{
  "dataset": "numbers of one to four digits printed on busy colour backdrops",
  "encoder_mlp_ratio": 2.67,
  "text_encoder_moe_every": 2
}
Rows from block 3 of the text encoder of a small contrastive image-text model, named by matrix and row number. Rows with one number within an expert belong to one neuron, the router's apart. Each number is 128 + 32 x the weight over its row's rms, rounded and kept within 0 to 255. All counts start at 0.
Before each expert's rows are labels from the 100 texts, of 14848, where the router gives the expert most weight on average: "fires on" is the input token at the peak. Only what is clearly more common there than usual is listed. The data: numbers of one to four digits printed on busy colour backdrops.
# router: slot weights (text_encoder.blocks.3.mlp.router.weight, 16x128), inputs 64-127
# gate: expert gate (text_encoder.blocks.3.mlp.gate, 8x256x128), inputs 64-127
# up: expert up (text_encoder.blocks.3.mlp.up, 8x256x128), inputs 64-127
# down: expert down (text_encoder.blocks.3.mlp.down, 8x128x256, transposed), outputs 64-127

# expert 1
fires on: "<end>"
router.2 [133 116 210 110  59 142 146 145 159  97 177 139 195 112 141 113 147  69 137  77  95 128  97 120 150 128 134 161  85 132 150 150  41 116 116 131 111 173 144 127  99 142 175  98 138 105  95 180 107 110 109  84 120  90 112  85 154 124 116  56  88 106 152  83]
router.3 [138 127 183 128 111 178 135 152 105 120 126 176 197 100 160 156 107 130 193  88 109 147 122 110 159 111 133 170 123 145  92 149 113 118  99 154 152 144 165 132  93 150 116  84 119 109  97 153 143 164  70  96  90 118 112  96  80 121  60  67 146 124  75 111]
gate.8 [139 126 106  88 124 103 127 101 112 120 136 156 147 107 150  86 149  62 187 158  83 113  99 133 185  55 144 140 109  72 154 148 107 164 123 130 140 131 105 143 116 113 156 116 161 165 141 114 151 111 130  83 158 129 193 116  98 166 190 110 130 100 114 102]
up.8 [123 174 161  75 167 158 176 125 111 204 176 134 130  84 123 125 139 121 133 147 115 131 140  94 173 130 146  91 126 146 151 106 117  99 117 128 114 137  74 198 102 147 161 116 129 145 147  96 134 170 114 104 142 162 164 114 181 128 174 103 189 103 130 120]
down.8 [128 119 146 104 114 130 130 103 197 114 136 166 130 201 121 122  92 219  81 145 127 168 117  69 170 140  60 104 131 146  91 131 161 173 143 111 173 156 109  90 154 129 138 163 173  86 117 100  97 117  99 191 111 122  82  75 165  82 104 160 115 151 119 133]
gate.9 [ 94 100 180 171 148 148 131  93 108 163 134 115 130 164  51 101 114 131 104 166 159 132  96 109 114 130 111  65 132 132 186 118 159 115 138 129 155 114 135 123  76 112 117 117 113  96  87 144 175 155 121 152  73 114  96 165 111 168 102 154 100 170 109  63]
up.9 [154 118 151 115 137 102 126 156 140 131 178 158 140 120 153  52 145  58 122 165 142 141  63  64  87 119 160 128 161 108 155 150 155 119 155 161 106 132 109 150 122 106 129 104 102 102 115 143 117 148  93  85 148 103  97 174 181 141 147  56 125 106 145 130]
down.9 [129 124  95 126 128  86  98 176  99 174 142  69 133 104 165  79 144 125 138 149 150  93 142 132 147 126 160 150 159  89 166 147  81 158 154 136  70 115 111 146 119 179 145  74 130 160 183 181 117 158  92 132 121 173 132 103 166 168 121 146 113 112 130 180]
gate.10 [164 107  83 135 129 140 139 161 103  92  93 156 126 135 173 167 150 129 126  77 255 134 110 146 151 143 136 115 136  90 110 144 120 117 120 120 121 151 149 188 224 142 101 176 106 183 201 103 151 118 104 143 157  96 122  70 157  79 128 102 102 130 146 112]
up.10 [128  85 160 158 118 145 159 120 135 116 111 147 134 132 123  92 110 112 131  98 151 144 158  94  59 102 115 106 125  90 114  86 150  94 144  72 164 126 165 125  27 109 124 196 107 114 116 118 121 107 131  94 144  88 172 123  90 126 132 160 149 130 152 104]
down.10 [ 77 114 150 139  80  74 152 106 173 179  53  95 195  86  93 136 156  81 136 125 215 146 116 172  87 135 130  58 131 123 155 135 132 115  79  77  82 102 174 115 136 139 164 174 125 185 130 124  92 123 104 151 137 114 125 144 205 152 107  87 104 146 128 144]

# expert 3
fires on: "6"
router.6 [ 92 116 162 112 133 117 167  72 172 157 115 122 120 127 186  95 136  72 182 108 139  97  94 155 152 138  95 157 136  71 168 115  88 154 156 121 105 168 101  60 145 179 130 143 132 102  88 200 151 155  95  83 162 112 121 147 123 134  91 126 152 143 109 160]
router.7 [ 84  69 130 109 116  87 112  83 106 121  79 127  98 139 163 141 131 106 160 109  92 110 130 154 113 155 130 225 151  76 166 158  65 196 158 171 117 165 139 119 150 134 143 102 136  29 105 172 145 112 119  94 120 112 150 122 102 173  93 130 139 105 165 159]
gate.0 [ 35 160 119  91 114 149 152  95 158 143 105 139 160  99 146  95 132 130 203 127  92 152  94  74 157  87 141 144 176 102 126  73 172 180  83  79 104 181 140  80 126  85 138 147 100 184 150 108 153 114 101 162 135  82 119 174  82 105 162 113 130 124 144  89]
up.0 [ 68 189 137 156 175 135 111  86 117 104 147  83 167 115 156 172  69 110 115 193 148 134 116  98 155  77 148 132  95 100 102 114 167 141 160  43 122 109  88 118 128 144 147 125 114 161  71 173 140 159 114 103 146 147 148 174 147 153 142 161 119 175 135 139]
down.0 [112 197 164  90 103 103 124 147 102 136 130 103 137 130 149 187 135 130 155 127  99 105  94 160 148 133 121 113 104 146 101  86  84 111 136 121 107 109 129  98  95  72 116 131 168 109 112 146  90 119 149 100 177 102 167 159 192 102 160 154 160 134 142 107]
gate.1 [112 113 146 137 145 116 123 145 109  86  93 116 119 120 130 125  87 185 147 127  71 198 158 126 160 109 179  47 141 123 108 126 222 104 116 163 162 129 140  79 135 104 132 164 112 139  89 145 115 129 177 187 135 147 130 119  65 118 107 136  67 113  92  83]
up.1 [207 109 116 116  55 147  83 111 124  80 101 118 144 131 131 142 151 111 139 149 130  59 139  99 119 141 116  79 122 138 113 136   3 136 173 108 118 112 108  96 114 127 140  75 106 120 146 122 155  98 112  99 145 136  86 147 142 131 186 112 166 163 150 190]
down.1 [124  79  74 102  80 133 123 117 127 175  87 192 137 157  82 108 115  97 144 166 125  78 153 126 153 118 126 110 123 110 177 122  67 191 107 115 129 187 123 191 127 127 101 129 134 117  93 144 172 121 147 149 110 147 143 135 176 115 120 110 160 151 117 111]
gate.2 [142 124  74 140 136  96 114 153 128 133 193 132  73 128 144  85 157 113 160 107 166 160 149 119 136 175 107  70  73 136  97 118 165 152 176 197  97  99 126 185 199 175  94 153  84 142 153  74 148 152 117 167 136 118 209 107 127 124 128 110 136 125 114 118]
up.2 [ 95 141 110 166 126 126 119  99  78 134 101 140  80 148 130 106 136 145 154 155 116 126 218 111 131 106 115 140 135 142 128 119 169 142 123 120  96 128 139 120 140 137  46 109  81 178 145 124 116 206 143 149  83 131 129 108  95 103  52 148 154 128  79 120]
down.2 [176 125 142 176 115  89 129 151  98  91 107 112 154 119 171 124 105 164 105  95 126 142 103 165 138  81 101  81 130 163  99 199  87  80  60 154 113 140  89 158 131 109 131 103 114 155 129  96 153 156 156 138 157 133 183 167 140 113 158 109 137 163 146 142]

# expert 2
fires on: "<end>"; "0"
router.4 [106 129 149 132 144  95 174  97 106 110 116 171  98 114  98 171 106 175  71 158 137  63 141  69 134 126 108  85 149 100 171 124 171 126  90 126 171 175  92 157 160 148 142 150  98 126 143 106  98 109 122 137  97 132  69 140 123 141 117 103 145  96 158 154]
router.5 [127 142  93 115 105 119 160 116 179  96 129 186 110 126 156 146  90 105  80 116  96 144 124 122  97 198  67  89 108 117  81 125 186 111 120 162 167 148 110 103 120 126 192 153  93 113 119  90  41  76 155 160 137  78  98 163 151 164 141  96 140  80 161 129]
gate.0 [135 119 100 131  74 115 123  91 128 129 101 167 159  92 132 117 117  97 160 111 189  99 170 134 132 150 112  69 153  77 143 126 110 104 128 178 100 126 118 138 119 160 106 143 212 170 161 125 155 141  92 159 129 119 255 116 139 150 127 132 151 101 152 111]
up.0 [138 152 103 173  89  83 119  97  93 199 142  95  96 119 181 159 145 120 135 162 120 124  94 146 146 135 109 145 184 159 113  92 159 143 100 166 134 163 127 152 150  86 208 121 178  86 109 199 141 145 151  96  90 131 152  73 142 190 177  73 117 161 121  99]
down.0 [180 107 162 161  57 138 116 173  65 131 165 124 153 107 143 120 116 119 186 129 177 129 121 166 101 128 111 102 150  86  76 190  82 117 191 127 142  95 175 116 117 146 122 112 163 112 113 141  98 133 144 220 154 151  92 119 104 108  87 112  59 147  97  99]
gate.1 [ 54 173 135 177  87 138 149 119 140 146 148 129  74 122 103 147 106 108 100 141 124 132 156 111 100  96 194 109 130 136 171 109 159  90  95 117 100  86 122 133 102 111 134 115  67 102 155 120  70 152 142 127 158  84 152 173 168  89  99 110 161 116 108  86]
up.1 [192  76 118  79 168 133 120 137 116  90 114 123 167 140 129 116 174 161 141 135 118  87  94 152 153 117  94 142 128 115  80 155 102 180 140 142 197 163 139 121 159 124 137 129 196 175 100 123 206 118 114 126 108 177  93  89  60 145 171 123 108 123 150 162]
down.1 [ 71  85 121 149 153 128 125 148 156 193 120 152  92 135 111 120 143 116 174 159 142 110 172 146 113 106 109 181  79 111 138  85 153 134 161 126 109 164 170  90 177 128  77 135 130 138 109 128 119 100 136  90 127 119 176 124 122 163 119 176 121 107 120 181]
gate.2 [ 84 129 108 129 109 140 144 108 119 116  79 152 105  96 114 159 121 115 104 179 132 170 165 135 157  95 136 119 122 145  93  99 165 155 167 164 122 168 138 125 146  66 147 139 113 176 135 111 101 155 179 137 150 119 164 129  92  80 167 105 178 163  97  77]
up.2 [114 121 131 155 113 120 165  81 130 109  45 169  78 112  95 136 119 122 147 180 137 165 163 103 117  96 141  90 149 129 106 112 144 150 135 155 133 150  95 115 159  86 123 126  84 165 139  75  91 154 188 148 178 128 140 126  96  98 171 103 161 168 118  28]
down.2 [115 155  59  97 123 127 148  87 133 114 112 149  81  97  76 126  80 151 122 141  94 144 171  78 147 115 114 139 159 125 147  40 136 139 162  59  63 104 120 120 113 112 158 150 156 145 239  77 100 147  81 170 116 131 139 131 162 106 158 149 157 146 119 145]

# expert 5
fires on: "3"; "1"
router.10 [124  92 109 135 197 157 166 137 143 178 157  87 134 164 126 110 166 155 163  78 137 107  95 162  67 141  96 126  99 153 156 146 114 111 113 139 123 117 171 140 162 201 117 111 120 108 114 146 200 123  49  83  75 119 126 133 109 145 189  90 151 105 124 146]
router.11 [129  60  79  75 121 121 140  99 138 149 108 176 116 144 109 180 166 154 129 130 107 122 144 123 139 136  69 145 168 100 115  94  30 146 106 143 182 135 150 151 137 118 125 110 177 103 123 158 149  72 119  86 108 126  73 122 126 191 146 132 185 106 194 141]
gate.8 [145 102 174 170 192 193 129 183 117 127 124  90 136 129 128 123 121 100 115 154 149 142 158 108  95 105  76  68  71 137 175 139 142  53 130 162 151  90 117 138  77 176 109 146 105 146 140  73 141 115 132 143  65 123 170  99 135 169  97 108 123  72  61 121]
up.8 [152 168 119 104  96 111 165  98 116 154 130  92 154 143 161 154  99 137  90 120  94 154 133 160 116 164 149 197 158  94  91 124 110 176 166 117  88 134 129 176 105  80 142  62 169  85 126 176 113 143 113  67 139  91 158 121 143  88 161 177 139 123 147 152]
down.8 [105 141 160 112 171 178 160 176 139 137 151  88 137 136 154 146 159 141 115 119 184  87  72 156 131 193 110 121 146 125 134 126 116 125 169 151 130 140 141  97 184 124  75 163  93 114 105 170 135 182  85 100 165 111 173 130 130  70 109 127  90 161 104 126]
gate.9 [ 73 136 159 154  89 142 154 127 146  62  85 100  58 117 116 153 156 103 120 153 144 146 103 117 183 118 119  59 106 176 154 162 168 109 141 170 191 119 119 119 108 157 120 114 109 121  77 122 126 139 153 134 169 101 116 149 118 109 108 109 171 102 107 101]
up.9 [155  39  55 162 153 126 158 114 192 117 125 141 132 148 101  63 124 116 165 135 121  90 120  75 142 182  83  99 148 132 116 146 151 104 169 119 169 182 126 113 145 120 123  85 114  99 124 102 120 130  89 164 172 144 143 121 139  80 137 106 104 139  99 108]
down.9 [106  94 142 162  88 122 150 183 159 192  67 144 137 136 122 158 186 119 175 131 179 139 187 107 118 143 126 123 146 131 157 131  92  67  94 116 102 133 152 111 135 142 109 101 116 170 122 128 142  96 128 152  86  53 116  82 135  98  43  99 148 149  97 129]
gate.10 [142 175 106 131 104  94  88 160  81 126 109 103 191 164  77 119 141  96  86 192 119 109  90 158 121 118 208  99 122  56 168 127 122 108  95 168 149 105  97 163 118  93 134  70 120 158 163 102  97 177 138 190 110 107 127 111 128 129 171  95 110 108 126 140]
up.10 [134 173 101 138 125  91  63 163 108 103  97 102 177 153 111 121 130  84  70 167  98 118  95 152 159 139 172  74 126  82 205 172 115 152 118 151 146 115 110 127 130 163  98  63 101 141 156 105  92 161 190 195 128 120 152 136 177 108 164 110  94 105 145 166]
down.10 [197 103  92 133 169 105  58  98  48 119 120 118  82 101 109 139 147 162  95 128 110 147 169 132 148 122 131 141 131 127  93 132 108 152 120 161 104 118 132 153 145 138 125 115 142 124 152  58 153 118 145 183 108 184 132 159  90 135 149 106 133  91 182 139]